From a checkpoint of a small contrastive image-text model: 32-pixel images.
Rows from block 3 of the image encoder of a small contrastive image-text model, named by matrix and row number. Rows with one number belong to one channel. Each number is 500 + 25 x the weight over its row's rms, rounded and kept within 0 to 999. All counts start at 0. Numbers have three digits each.
Before each channel's rows are labels from the 100 images, of 14848, where the channel reaches its highest value: "colour at peak" is the nearest of a few named colours to the mean colour under the peak; "responds to" is what is common among them. Only what is clearly more common there than usual is listed. The data: rendered made-up planets. In brackets: how many of the 100, against the usual share in percent.
# c3: 3x3 conv (encoder.blocks.3.c3.weight, 64x64x3x3, each kernel summed), inputs 0-63
# c1: pointwise conv (encoder.blocks.3.c1.weight, 64x64x1x1), inputs 0-63

colour at peak: grey (52 vs 6.8)
responds to: ocean world (82 vs 14.4); full (61 vs 25.3)
c3.59:405468540510492501503507458529519474481549531513516482507495504471512488525504503467519517506464468479482522512510506499499519515484527493464518497495493510548478478496500474477501456535512463
c1.59:484471479516524507454535510515549504511517537467473523469498487521508485515498495503487480544479512506517533496508524523496538530517537511514545505556526501516543457482510532493517508493487440

colour at peak: green (51 vs 0.4); grey (25 vs 6.8)
responds to: ocean world (97 vs 14.4); full (55 vs 25.3)
c3.16:478533466509485483510488501455522472524479478460482476492500496472491457548523505501532512506566514493486543462544509496468516494518538501496509497540519522458507481490528494461498456490507491
c1.16:471503511488461506503469514508505467541513512495529480467514467474457515518490490473523538462522465508478528501484467468477524505511534458467493487488471524496476467515513474528496474545545465

colour at peak: grey (41 vs 6.8); green (30 vs 0.4)
responds to: ocean world (100 vs 14.4); full (51 vs 25.3)
c3.41:497514480498458472480454481483507418466510490505481465475499460463500458491484490498511501482498479527480509495498487499475468513445490482472485431500461487457490490485503487508482493488516495
c1.41:544511424502503492527498501474516527523455496550522464444485519470497487521523496522476483536510520504500513493489530491508557505498518496495540471537491502521539473500524529488497495483520502

colour at peak: white (36 vs 1.1); pink (25 vs 1.6)
responds to: cracked ice world (55 vs 14.1); gibbous (52 vs 25.4); cloud-covered world (36 vs 14.5)
c3.55:485507516537499500494553455500497517522529483509565466506511494502515476534546508493555494513482499460492512475511500526487534490515524532494544504491474489506505530468502496490532462514510439
c1.55:513532502544494513528564477504504551525471501521531507485515512518531511543553497541508510512503545484534519504528486505484512484527529569513506525497521506509525492516508506494521495506500450

colour at peak: brown (66 vs 11)
responds to: lava world (73 vs 14.7); glowing rim (71 vs 40.1)
c3.51:487526475457523498489473514457486503491489456497489477536506526450517478455455495503496468510465459490493475500457502484526483501471481454499499468481492496502472515499497444492470471481522537
c1.51:502524486482511501499486459453497507480514465508478464569493503456502479475489483476512500510483453503490484510467496525514470474468495479502498462439478483488476499506490444483478465490514541

colour at peak: grey (39 vs 6.8); brown (27 vs 11)
responds to: ocean world (56 vs 14.4)
c3.34:457501479494476480474495501491508439445487476497476486536508466486497484506516478453547503519517485495458525454500501493465499516461502462495513479510485480455474476491450485472508473506488515
c1.34:447496480461489520527460502512454508476437500498537497487531518493503530526501487483508493511500484473513492533500501497556505502480515459495521491523478543527481517515494481470475431486509524

colour at peak: pink (54 vs 1.6); grey (32 vs 6.8)
responds to: banded gas giant (80 vs 14.4); full (56 vs 25.3)
c3.42:403471502518493505537483500520538491445524512526504509479515529480533505505503501478480541475496485522487500494483529521523501473453527496458526500515477513509491493510481472487491462497529470
c1.42:480508481524490508482505525507530525482508506479467515491503526493544471488501519496493506492505519519541487474517513493512497545506503538481490464609501482453517488453512505486522489462506471

colour at peak: grey (57 vs 6.8); pink (30 vs 1.6)
responds to: banded gas giant (91 vs 14.4); full (57 vs 25.3)
c3.52:473523533501486503547574533509492481479478501517501499523465506523538496464510510483504518511519477496531528492522515506470502534504468539532499492489476538449505466508525499545531535527495515
c1.52:423461522462515506534459496495470514458457481534499491519492525484540513486483475474505474497491443469484492512500500503510490507461476443479512503498492519515461493514513482513476488526492506

colour at peak: white (36 vs 1.1); pink (28 vs 1.6)
responds to: polar caps (82 vs 26.6); full (56 vs 25.3); ocean world (44 vs 14.4); kind: lava world (33 vs 14.7)
c3.3:437463491500503524511451501494536494471494513516481507512530517451501492516449542515539511504533496546485530506508529514516492512463530470489483499518499501517487485529493467487450470491486542
c1.3:464516488490496481487499489492530511488530486493521503499505501477553467498498531518527517495502529512510506390508488504436508463496500521489480488494495446455498492474478507487490477489514519

colour at peak: grey (62 vs 6.8); brown (32 vs 11)
responds to: cloud-covered world (79 vs 14.5); gibbous (59 vs 25.4)
c3.48:443463510508467485487495429488509480439507501493494462514504495461499529561495488466509543518469498482469546485478486508487479521478516488480496488489462494497511530507513517486522469489489510
c1.48:480502425502490513481533453481506528495480483495464472489503481505500492518488509491505493499443516509490533483476492515503508499501513513518508532484495471470527490518538561458539496460441519

colour at peak: grey (53 vs 6.8)
responds to: cracked ice world (59 vs 14.1)
c3.27:520459510490478481432509500496491468514507485504467499532490464500465479525515487482560432514511505490451487508514492479481499473472472499510487479493518435507475471487483465497516503516479492
c1.27:503459508490515508437473467533526504504536552498501512509532498514489531518496536538530427481480486533485498541495480512541501473476509471505475491484468460514490503520490487488472511508517499

colour at peak: brown (54 vs 11)
responds to: glowing rim (84 vs 40.1); lava world (61 vs 14.7)
c3.39:486536516477481468527478533458490469484487481478537477494497492453501468456466476490522471479485473477486473493487487440489519521483487482473474476520497483503493515503540462514488470516556480
c1.39:507562494495516515515509509395486515523513439505517446522442515472484490488460500477504513509475484500513456503494489514501500499515525501493514498511521503472502505506514487513474482489487525

colour at peak: grey (52 vs 6.8)
responds to: ocean world (100 vs 14.4); full (58 vs 25.3)
c3.49:529510536513466520511488481490514497519512528484523447451492496499492479508444505513517467509492488524458514538482507536486521472479498502515474504477463465515456477516540457553492522523505481
c1.49:538542514508501510520496522473492491536505471456508468466461508501510444530449463515525487481497509480485496469506487561485533478512489514522490487499470478517465479511530503549514528516518518

colour at peak: grey (54 vs 6.8)
responds to: cracked ice world (41 vs 14.1); cloud-covered world (37 vs 14.5)
c3.9:531504495500491505509569512489482488520496483479511479535491510520502469495518534440541478454507512474511493476487494485480475539549471549513465513538486500481520480475479543503529501495508531
c1.9:529478511478508511490476496552517511517476518491537506494554505501504531469466544513527460466469495510474516529464499469545461511490493458500455505495493524546471509522477487500470502508529485